Rows from block 5 of a small image classifier, named by matrix and row number. Rows with one number belong to one neuron. Each number is 128 + 32 x the weight over its row's rms, rounded and kept within 0 to 255. All counts start at 0. Numbers have three digits each.
After each neuron's rows are labels from the 100 images, of 14976, where the neuron reaches its highest value: "responds to" is what is common among them. Only what is clearly more common there than usual is listed. The data: simulated telescope pictures of galaxies.
# fc1: MLP up (model.blocks.5.mlp.fc1.weight, 768x256), inputs 64-127
# fc2: MLP down (model.blocks.5.mlp.fc2.weight, 256x768, transposed), outputs 64-127

fc1.535:106141119128139140119117110107091189161133118102113147116112126145164114145094111095122102149160114150140073157130122067122088177136116164119066088112106067158093167139187115163124182114122106
fc2.535:127131122156108124153112132147127100082138140097143085165135156089071151113097119125098156118098127090175115093067171177097136099170099075145128124136188184122114123141088140072118116093235133
responds to: tilted; winding: clockwise outward; barred spiral; ring galaxy

fc1.556:099104077087157082163172116160150059068084115081119112200125122157085104141173101079152169100164121183131185114071128155143160144146191123176165120177098139100110123163059142053158113073142139
fc2.556:131155138136161142109093137132155178145164132155125162114136146149203112091152166146099138171132149129111095160176073111139124129129077101099138160148080132140115169101196067130153152189064133
responds to: edge-on disc

fc1.275:120151146162110138090076105094101161195139112141165121084106150159158111109074115071084083144133131114109095132158107097094083156070077172120072092077113105195096171123200153183142202119093116
fc2.275:152135113090099118186132114111120096092135138109124178161118133112080181172121094154117181149097121098162130106052204143165140088184162066150117135143169140123174063122061166116143069101239152
responds to: barred spiral; winding: clockwise outward; tilted; lensed arc

fc1.195:075173128156181142070097109151099109121085131145102092059134146106124108162145206146141098210150141145165135131084132102129122192078125148137076077090122063139111142174088141135151177143175128
fc2.195:116129132113094157154096165130107151118131175119147141128134120133165156135118074099086158098168098125116124140139121137142136134126102120105092160129151180114114074089167140132117107135110146
responds to: lensed arc

fc1.583:114178108175161128093093109122072152161137143103128119098160132118148111172109185117069100207147126147183103153105114089133089161043130155108096074120096067126089141128142139153137203138158134
fc2.583:109123123105123171134102122131122131112114152136145126137158127123133141117109094100109158104152097138123124111147134128128142128132099102138095149158169165127128103108155152126122112146108136
responds to: lensed arc

fc1.595:144106140083113138128151124161133123083095090164101095121147115100092120130157132145151147096110118115136174096109127133108157121181143119110160161141141189073144103149092115072133089152152138
fc2.595:094130134137124136100113135103154164178134132152116120101135114142189092057163129143145112119136118138094143176198068139181146116071083208103099124131096088142108140121152072121089140147007108
responds to: bright star with spikes; edge-on disc; flattened elliptical

fc1.350:124132140154142109151177133128184064074112152111065142156109102122095105125150156117120124142153155161117159152079172131138171161140183126112150090148082148139129117142059127104104103083186127
fc2.350:084105141123105161071083158127140140166136132143122151142166155090190123136080090124131142110152126104110136159179127160140088156115096151083098184120127113106099118103163116125131176182029134
responds to: flattened elliptical; round elliptical

fc1.484:091136098128129113106135147091108187182140119126167171131078160124156164127109082140142126147141112146086102149134118162079052101103117145081099130141154085195151183139199098157198151152116110
fc2.484:145134139135128091150159126115151144139132112124130116115096142131114112148133119156143121145103156116165109151120143151116118131148144154092166120112111110132110112133105132144115126093171126
responds to: small; edge-on disc

fc1.411:108143107116105115111116114086092144166149138093131161104085133155171112146076131124071094141148103163119075145122138095097094159072109149132077109103085071164125172140177155156138198142104098
fc2.411:145130098157106135157129133165134111071137141133143107173154131099074134121098105099104164125111135098174136087077171146106143114169090083158129132157182184121109099127103150099126097094225124
responds to: tilted; winding: clockwise outward; barred spiral; lensed arc

fc1.431:135076112120123103128125149141174122131133117128149138144135131100104209101098075129171217079112132129119150089166126170076145090147093079099158174185171193120158088123143118135102070133082129
fc2.431:138136156147154086114160120060115137181100122120112111107099107151120094132161181166121091132106143140154126172104133099114153112119172164143158092116070085097157174126149113144149153143148109
responds to: bright star with spikes

fc1.293:143088092108124093122137152151178102138117127149186127143106141093110216105109068136167219058127127096136137101152165190101127079166098103101186173162164195123138057114090086101099072114120151
fc2.293:137136154173155107123149078081119146180110126135091103104118122140122099133162185170101085133121145154127125143112092067128139121125176147177147080105054078121134183142162124143161149153160091
responds to: bright star with spikes; round elliptical

fc1.150:148163126130102084052074115100115195167129122187151103105131162109071211134084131148124110182147131106132126184193133151098075072055055129162140144093159132149183176150200125137177091159149072
fc2.150:147122138122134108174202137119120137152084094135132132147109120128097118171180118196123117087123129130119125111095155112139168121141198172124096122159135082047107117107096116136128085139196086
responds to: bright star with spikes; round elliptical

fc1.450:133084124066127127166151155140130157094137155119113175221127151132154146122166112121142148082151087108137151171123125152183129157167145112152142194163111159139069084091134102110111074084131113
fc2.450:127187162175180069107162137090179160164165139128166075076071180099126158081106203131087120170122146108097160106089103117054088146099110107129157094128065101138142175190155094106120188154159112
responds to: edge-on disc; star cluster

fc1.742:104143107125139136095104107089085170170133107136102145139101132129154130143099126119120083162156138146146107150162128101106074126060121159158082116115110093183122180119175135198105197125111116
fc2.742:153133138129132119142114146163125087097135147089174104154125144116065185161085107112122158162105120112171138064079182164111134142164121094133144135172177139114139078117065156108121069090233145
responds to: barred spiral; lensed arc; winding: clockwise outward

fc1.707:096125076108124130117125165163147109067109187112084148162111138096109179157153127142173131178147110179132113141139128198128127115118127089100121118207087118106172116145110088088158128112175134
fc2.707:152108175159131100149183128086109177143080087143126115087117164138154028161110114107109118149159136165136090138162108053088117161113145164151138129039086139130044186139189106161142158164135124
responds to: small; star cluster

fc1.109:130127109133097116107092131085065178183153103090179179094105121138152147128100084100079097151139104135116079144151138104118096134076090142133106122127098087173135137118214142190136169141107121
fc2.109:165137120117162077147161117154141047085107134092141116175126118095051162133074123122107173160097147106178120096055202114091170142165129065137135111138134163144134128135107178100137097082255110
responds to: winding: clockwise outward; barred spiral

fc1.465:124131138118153118107162122154162081108106142139069109128156099118107119146133121128134155144132136112155143116089128143107126163147179091141194101144099153085145109116059124054135114128174152
fc2.465:113118126114076166112060167137101180126109140142112142097124133124214133096136132111135140085188105149077144170153083103169135143085101140120081165105114130142145127096186126155131151155054121
responds to: flattened elliptical; round elliptical

fc1.290:169097153129136099136156112168172044112102110145122115171155105098109139114159123136147181100104153104144167106102137159109175124170110076157185170146132174111145109140038126087108085116145163
fc2.290:104137134112105111127116130088111171158130157143117130061129152167184119094158160126123102107181130163085125166208055098163151116093137162115125147092099099103143138117243093148126148195046101
responds to: bright star with spikes; edge-on disc; flattened elliptical

fc1.248:097154117148196140152176125169134043096088143087094127167130114137096087147146129134131142118133147171139169100088134101139165162152181125169140108131096146094123112156032162050144136090175143
fc2.248:085099122092086183084076161135126228143164115152161097117170148132178130113141101098151137147154121122090108145184090169134081150126072107091079146094137154116121103128161110153145149158024150
responds to: edge-on disc; star cluster

fc1.501:112075128106105137131161106148177090107148119148152140171101097103114169093117057130198182091124148136105157103135119173095150087177094097109182158196183184103144099117126107094155077133092138
fc2.501:149150142133144086102138131080115175192118117128129120098124157138138114150151143171112114121119153122157110166107117108138128148100149161122145113096094098107152142115162106141113156138147108
responds to: edge-on disc

fc1.487:110213091175181147099104123145085135151109145114124076067123141131128086177119186169094092207136120179178086136103119071148114159086136167133090074080123092128127135136108131149141163145154134
fc2.487:112109116104102177140093149139123146114146167129161130144156142129144149123111094089111165088155096146113117128127118134133139133141103097120077163147161154146142093094162138137141104140099145
responds to: lensed arc

fc1.113:130139120131100147098109122080091164186161124121152179116104111144151105134101106091090101119148114123097093153137127104110089152077118157127099126107112092185152173115182129200120172138112111
fc2.113:132146121160173088144123124169152084116141132111157125154125142113063145142072127140148158154074136105184111095090198148078120123166117100117170092157159140111124080146079159102118116058218116
responds to: winding: clockwise outward; tilted; barred spiral

fc1.338:108083109102112126143176141181159067085093129177054102195133127066112147120154121120188165132117126124138181128106129166133150105157151096131147140164126164107105111127044113105136070084160154
fc2.338:124139142151166153122084164075118207168093108155178160070138139153170096092160149140120109097155115153102133191190087112158117138083096161097079146146083088109123143148209105114120146156023122
responds to: edge-on disc

fc1.434:129149100118121142148114131095090171184169123112118167160106131132167107137081099091113080144167115130135087159149140122115087143064112164133103097115118092180083171114174150201109163138134099
fc2.434:161128125159143085123142136129157068132132121082142107134117157111063121135082128140126134165088136122175105083089170127107121151165146089128155112132148135107142107186086147085137106050222142
responds to: many stars; tilted; winding: clockwise outward; barred spiral

fc1.525:103161116111138120117107120085095197185158105121112172140106144158146113146095107105106091176156100147124088139141105113101058146067108149139099096110101077194105186141171169193118166121117104
fc2.525:178146138159147114169150124136157079090138143076188125170148136056051171144114107129098143121113145126185113110063171128096116142177138095149133131153169147112152109120111155096109108074225152
responds to: winding: clockwise outward; tilted; barred spiral

fc1.212:090136157149137151121116105161151066096098137105098102103161104122111100139159173152149144124116161129118178106070130098129177120147171097145145142121120174086149071159035135058148141132151148
fc2.212:097127106095106156157115137121091130111111143147144123120132110150162128107160118081117146107164101143103123118129097122133162123120115111132103149125151152139110136103155121145124114152082127
responds to: round elliptical; merging pair

fc1.744:106159085143127100157095129096086175173151139126127157140095148137155139164090106095109103147149107146132081145132131124118086152056109145116094112118112065187091169113181142195122164115099092
fc2.744:166141144138154119149148118171149058086132134070138100170115157105057132152068104109137149133082133122177109091092176118070118139185116083154152110161149169106139114173100150069150098090225147
responds to: many stars; tilted; winding: clockwise outward; barred spiral

fc1.384:152089127142119074131119162143146111167142139110168093133149136110099162068126104110171207090082101093107153122119154156087132097121080070067170153157152169118149108133125122129089076119109113
fc2.384:158155157138143107144163076112137107166106087135096145109083098178122104157195161139149116125103114172132111123108172071118151131103188140163146091104128068118161131120125133158146151093205068
responds to: merging pair

fc1.352:126150086108122079063098177146113201154166121105139157124138165080123189168095145149127112182162098143158089149182116168104083114074055124093099088130117113150146152107216101182151139135135099
fc2.352:173103169123141145162180085072156113138099116082117116131133124156111107183141079128120093109131130158144121167091138095122138156115191158135150138104073117088086135094120120128145098089191143
responds to: irregular

fc1.99:112112087135136113115125140098107185181150107105164168125080162150153175130065093120131129140160119146097093145145120134082075134095086131107088119141115107173138188147230136165184144163126105
fc2.99:161145136143136098131124138120139134160122120124132130108110139124139124151149130141117108139113145125164103167084129142131114132131149167105147110109108102100124136115113119152115126094182141
responds to: edge-on disc

fc1.633:100192137183167128095112104125094142147105128131132094067161132158146111203128188172070135182145100148203095138079119085160117184079135163143081097125108064124095137143119124137146176161123102
fc2.633:115120124112111170137089163144111153100138159143156129118154140107156135124120090083100150108160077150112135117140105133127138130125093108118087129121148161121141102086170145146117113142081148
responds to: lensed arc

fc1.213:125085124114120092140126142156168098079111153101095128182132103097080123122157112134144103099085139116113186111104134145141174129195179090133166136143099172090138117124065144083147086119138135
fc2.213:140127125136141193087058100128131176138094097138091137120140130138199126085166159154122129148140110145092158135151039122151137119115087139101064152123070111101100156118200071128160150164014149
responds to: edge-on disc

fc1.745:150085100112156139151140094170190084101142130141146120168127124131090162110162130134143187087118143135126156095116142149131188096209141105104172158188129177070138081119058117065120068086147183
fc2.745:126129112122089134081121115099077162182160132178105123121125131163185086084151153145140121135093168129087149155158078135123155168110106169130086165068091116133096118100200096141098209181056113
responds to: flattened elliptical

fc1.214:118137110143119114117100126080081189178150130109137164104111126156144109143074103103070079124139105128127096147149117069113089125070133146117094143092121089187149175158177167169138189157125103
fc2.214:153147119156110097159164109134132054088132137144126118158125117075053153139097116126138131111095124111154114068064189154091148114181145068137146133135203150119137111134103135084125107069232132
responds to: winding: clockwise outward; barred spiral; tilted; lensed arc

fc1.723:147111145104107166165138159131166158064129169139087169159115113108128110133159131173120105066154132101102160103122106094154124101219151094169129159160120158068153102113139113058167116169169098
fc2.723:077136138177166109089114130118142143153154080159152096090113165103166079108146159121130180169135145123101119123156084154089094164112071200111110129135078100175115180175110087129079148129059115
responds to: star cluster; edge-on disc

fc1.531:099192130162164140095071103159086106121116092171097080122147148134092105133100161114100085216137150147147128153123134112161103179070145142133093070138137057174102164156095150147140202114174137
fc2.531:131107117073096148139111180165104136124126144079153160137130129089159153138078056101139167108153104126130128121162151145151119115124120108099090186146183180105135054072166150125137098154106160
responds to: lensed arc

fc1.329:105165116132138154109096146108085190161143129076135170112106133167144109126096111125059085132159109114119081138144130085118072144064131169143080100079098077166156169125190140170152167180116092
fc2.329:150148126159117111185156119168134084088142109137130099153164156076086162123082096137151178159088140094166110073070157167139117126189128130102127152182200187147126106152076126098119095060248173
responds to: barred spiral; winding: clockwise outward; tilted

fc1.14:129072140085091136133161080118153051062130131174082147157139101099137131106171121130162153102101138092116187106101110151131167109172138121106166184165106189135118089136087086083124042131124160
fc2.14:144161112151216070118099163080124188210125113132147119086135138121176072120156144151099112161092146136114131150179133118114087130098124162108139087138088070101123145123192126158079137105046119
responds to: small; edge-on disc

fc1.417:112112136096120136154155121166176050119078148131114119155149122166075112133166153120165139129115133123154158116079159139084194153179131115152137136121116174072149124110044119066117123136155178
fc2.417:117123124148129180133111139125105148163152059164114125112139169124185120120127135108174133124147136117093126142206088179176121140145088163110128189092117144133059102128171121147098142163007107
responds to: flattened elliptical; round elliptical

fc1.692:107127113106106135120105156095060187155155124096115168139100147155147118134092131095097083127145110141117081152141153108096074131077093163126091117108095076171118154138182148168122166161135099
fc2.692:146113133190131101148150101159145083075116132110158102161139106060070119141109089106130187142076124095177122068069177162070129128176128098171139130158169137124105127161069127076100120102255158
responds to: winding: clockwise outward; tilted; barred spiral

fc1.237:134091109062104114162129148105113142115173159122092181201089149113095175126121063151141166121153095100110149154163116157115127118151124109122149183156104164119130079131199098103154102134142113
fc2.237:147154172182179073120159106110161136151141115139145056086114165130135098093158191152119113142103163127142123094103115117099121152126118163137161059138053071113133186158094085116102164132161107
responds to: star cluster; edge-on disc

fc1.141:118210146187210119099095150143129098120113113127140067097128168116149080156136176129163094179128145132186151142117130123168096137082112152113129100125123067117146165141089121156122170127123123
fc2.141:137097129095093152127118178142115187173125156098163168129162123124158097188056082135126156110150090141109104136133128137127110168100110099110108163099131185085105070110164163129165135155038171
responds to: winding: anticlockwise outward

fc1.186:159135126171156119104157133122131188163181105132222130073098155119171204114061116134129171118124105129103068119149131151088098121118072105087114137134158131177142159140239120165134102160108122
fc2.186:131172157134156091131139117109135135175116152113106115116126147166110088138175150164093070138148138111166123162072144113148135120114167167135150105111121092115137150106115130132159140122168129
responds to: flattened elliptical; edge-on disc

fc1.398:101198110161176127060123102148086149145111135119119080107125144113141100161130181151111099216128134165196138142092107107117121178056144176130071079087125082135111148160115132149143192148165133
fc2.398:104107124107109172156103163136117157110130174135150151144144114134141141130117079101113155102164095138120118131135117134129142113134092108125073161142166168141127091090171152141135101135096145
responds to: lensed arc

fc1.736:112188179126133156088078125130083156149114142145150105092159118147140112145119179186082109174136118157161101161127123120173072197068107166132100104125095092133109110113174116111124147129102146
fc2.736:110134123100127167134086148137111162146122156157159124107139139123147139111114105097095141097155105158111127121121119123133136143118099121127072130152146148128152116070162146133112121147083141
responds to: small; edge-on disc

fc1.520:111090093125110104126115166079145156172183121150189182105079154088160185137053128155153155135137096138103100153141133173085088125096109149095106146160165113176157156138194104173182134139084128
fc2.520:139146136128129074142152135096125131166125122128132106095136120148127111134171152149097099162114152117169111130106128099113111125131145154109161108101093115114139120128110114142127131111169130
responds to: small; edge-on disc; star cluster

fc1.506:114113132130127134122153147154149032068092162117119088145148118107057104135143116131122158131155166135137167111094151148116168142163198121144133113156110147086141095128030118070106121135142164
fc2.506:078109096150108175100107157083140195168132111120156123142161150131204146141144109121125147132168130158077121181197103134157105146140081121092123176086088099159095113072188119142113143146018142
responds to: edge-on disc; flattened elliptical

fc1.316:151080073093098088133117178092133120113183147129138188190119116075117189110101043093164163111125097144124150162143121196113106111108066090086144170197145158132136148150146094120113082089073118
fc2.316:162144157159138086126177139101133118159112121120146124117103120131120116154140171167126097163083162116164100123106143101106124127126173144147171096113112089112152140149114110138148145107194136
responds to: irregular

fc1.720:100187106143159110090110116113111147141120095123076104105137177127123114162120141090165088229136152159115119168129145074109103176072129143158061085101112062163097170191091163151155164123161122
fc2.720:139142121112083171188100166165169138096126159119106152160104112115093154174133060128061134073157095149158113087099150148138118115113150111112124170154177201102102116060148126108131081092167155
responds to: tilted; ring galaxy; lensed arc

fc1.652:131155135140105154096101098083091186147135143139116141117107126131187111134129145116109097115126095128121082124164107107120108120105112169117074133121134093166148159131203141188154176139102084
fc2.652:144117113135147103144187137169131046106156122103143104147143127092058124126135155106147185142081144080177080055085196186089170139144147095116147121132176135121092119153062105106134097075219143
responds to: tilted; winding: clockwise outward; barred spiral

fc1.285:143076132136084108119153122088161102111145118127145123148125094103137148071143094117185159065095180118068173087122151185121164108175134090118171190151186189137151112093109140114121090123067148
fc2.285:151137146152147066135140108095108145156117129133121135126108128136124133137166158158127106151116148108152105136095132101143129126132167165145170106113107107118137145131124114135130149131182101
responds to: bright star with spikes; flattened elliptical

fc1.664:133146100172134116111068135110127160195140132100176160103118128143182106138092116111102089100120099102097064141156125109117094144078111153108129084099108092180154160108169145206104182142094098
fc2.664:159138130117152104145136109130121082085117128084138166181138142097039180150085107144142154192100146103179118071070192119111110120181168089174120082123183140118148116146108183106168130039251111
responds to: barred spiral; winding: clockwise outward; tilted; lensed arc

fc1.750:148098127102142079089150117179154088146146124116166129131137141118105187112120070143166188084102122095106164121157143167121147089164123074107191144164151185137151084121124101110117069112108175
fc2.750:144135154134164115124141079094128143164103132134098134092099116182127088138171163151118109131141132147141115165092121073125150129114201162144139113098057072110136198135150104156147163134179098
responds to: bright star with spikes

fc1.368:119115128167096147111088147067121188189168135136156173144113186139129140109100101135101139134127130109091126156181173142098053060085088156142152171172175155167116129110187129175105120134066125
fc2.368:160121157147154080138178097094144073148112100110116123107089133128089129151151154158135100155085149110178126083087150117109147133149193139124195069122119119143127167146118132123140117086196107
responds to: irregular

fc1.355:090144170130142098128113114147105034091175122106066129148131090094129154109143170131160130111103163181142129080102156139140100154113121119156133123155087150153168121181035119044130131116127123
fc2.355:119113096119082142152061149176143215143143140155132173108160151107197142133107089142065125150149119144124112148212081138131079131154121116122111134104155120140120131115171093169130126156001170
responds to: star cluster

fc1.12:157142114127099129094126086068113196137137096141085132097128169128157113143100158114161083180141149146129124138151133078123081139060103170154099157095137064167132185146160119178151140140155109
fc2.12:146151134138172092186140179160168128093130129103171145141117132118096148161106089116104118113127140138139110120077137158133120151125132105127122130171129155099099105107099144110094097092193162
responds to: winding: clockwise outward; barred spiral

fc1.181:110173095141163124090088106102100118096127100140101100121124157119147107166129179112145081227163155162133129175121134101142105191052153142159089069120116062159101172172092156150159162104166128
fc2.181:157121108090080153159121194165155185125125134104139159147117121118106145149116071130097111099155126141158117093125129144152121112140130107120120175121170188072074094075154154146129084124105177
responds to: ring galaxy; lensed arc

fc1.497:104135081123112147125115145087079171175157105091115145116092134167156138126109111124106085130141093129136080129136108121129079144052119134135092123138107087164119150131205132212130189144126094
fc2.497:150134129150118111148136103167128093081107132112140095167155128090063120142097120096114160124094135112188127067083193153100163138181115089156129133149176172111121122113080151079131094113222123
responds to: barred spiral; lensed arc

fc1.105:105110096116139143126130168088101188123170135141175151156060171104134172135053108158147130124174088159100102140146124173129087129069086167113115121156146098178146165146234108166130124130104104
fc2.105:156131137124140096136142121120139154157125111113137118093114148122135136151128126145111103149120152134156098143091120129122108151129155151109154115100095103100130124113127120133128132111165135
responds to: small; edge-on disc; star cluster

fc1.160:147109124172112123117140136096148167161129135120211172076086121157176129121076121132143157086109113122075084125149141133087085111137112128091118139105140126192175191139212093154145126162085117
fc2.160:153160133151121095170138102129148138142128108133124110105119136160110123135148128154114124182111152109189111134067140130120116122135147136108164105116132109097121147134123110138135149079208108
responds to: winding: clockwise outward; barred spiral

fc1.286:119127111134126114116087133074079177171142123115112162117098128143156106136074124102099081139158103116113083146134140073113083149065113147138082136090113096171147157134177167151141197178102121
fc2.286:146109126128102130166125107164120073075121132119156097162139130085074136120098116126129164113116127106179109057097172149106142119176101081151142130169186137142106107113083132078124090094205122
responds to: barred spiral; lensed arc; winding: clockwise outward

fc1.400:084142143151101058161128142126173129119106139111108109166112170146102146091112042080186145146126152091128169098119186091085152122173111082103138113123129178156119117111162072122082107167148081
fc2.400:156119191113146109140160081106128135136118082105114127138110094139117111116207147162123170116119152136144124159098142084130138139158209142160159115097152075110158150130121103139134116068210103
responds to: merging pair

fc1.301:103166090147175115098110101160092106149127111140114083112131159124138097156136156117121093228151149156168120167097119081129105176075147144131091061111125056153096140146089143174125156097164115
fc2.301:127122139107101166167103149134136145106122152119142158157124121124127157150080074102126139127151106129112120106148135134147122111132105076106111196151164187138099068098166148129158093126125144
responds to: lensed arc

fc1.621:138113106109137111128137142167166071100103160153120110135143105106088137117120105133168127119128153134146196120115153160125168127153129132123163110157181191106115118131092100061157064138147139
fc2.621:123116150127118122097144130105118169177136116125138160091113130129159127153142122162134117135128124142124120170148098131122123159099140153103122146094073101120145121131155114167116161133074145
responds to: bright star with spikes; flattened elliptical

fc1.660:107120103157094072089152158144112156153172155112163118189143129135176152129114076125122136118122140048144162129165105137089095023078074079107150130132116144145135128063155126099135125119098094
fc2.660:173137149169165100153169070085124097141113096113102153145086107151101077136157149123124095111122133180149100105101153099119155132148171167192131120134124135126142157168096131129158127094220088
responds to: bright star with spikes

fc1.470:128143114149121156115123125072099196198138108112155136120118137143186149119095129109094105123147105136131079139138145093091099138063102148106091122116125086186129178129180145188109167138102099
fc2.470:132115119125157082131117114162144063117103139094156119159112128105078153163097109124145136159089136102184103098090219141130118134164148101146148077163158107120148087132063157096131090055224128
responds to: winding: clockwise outward; barred spiral; tilted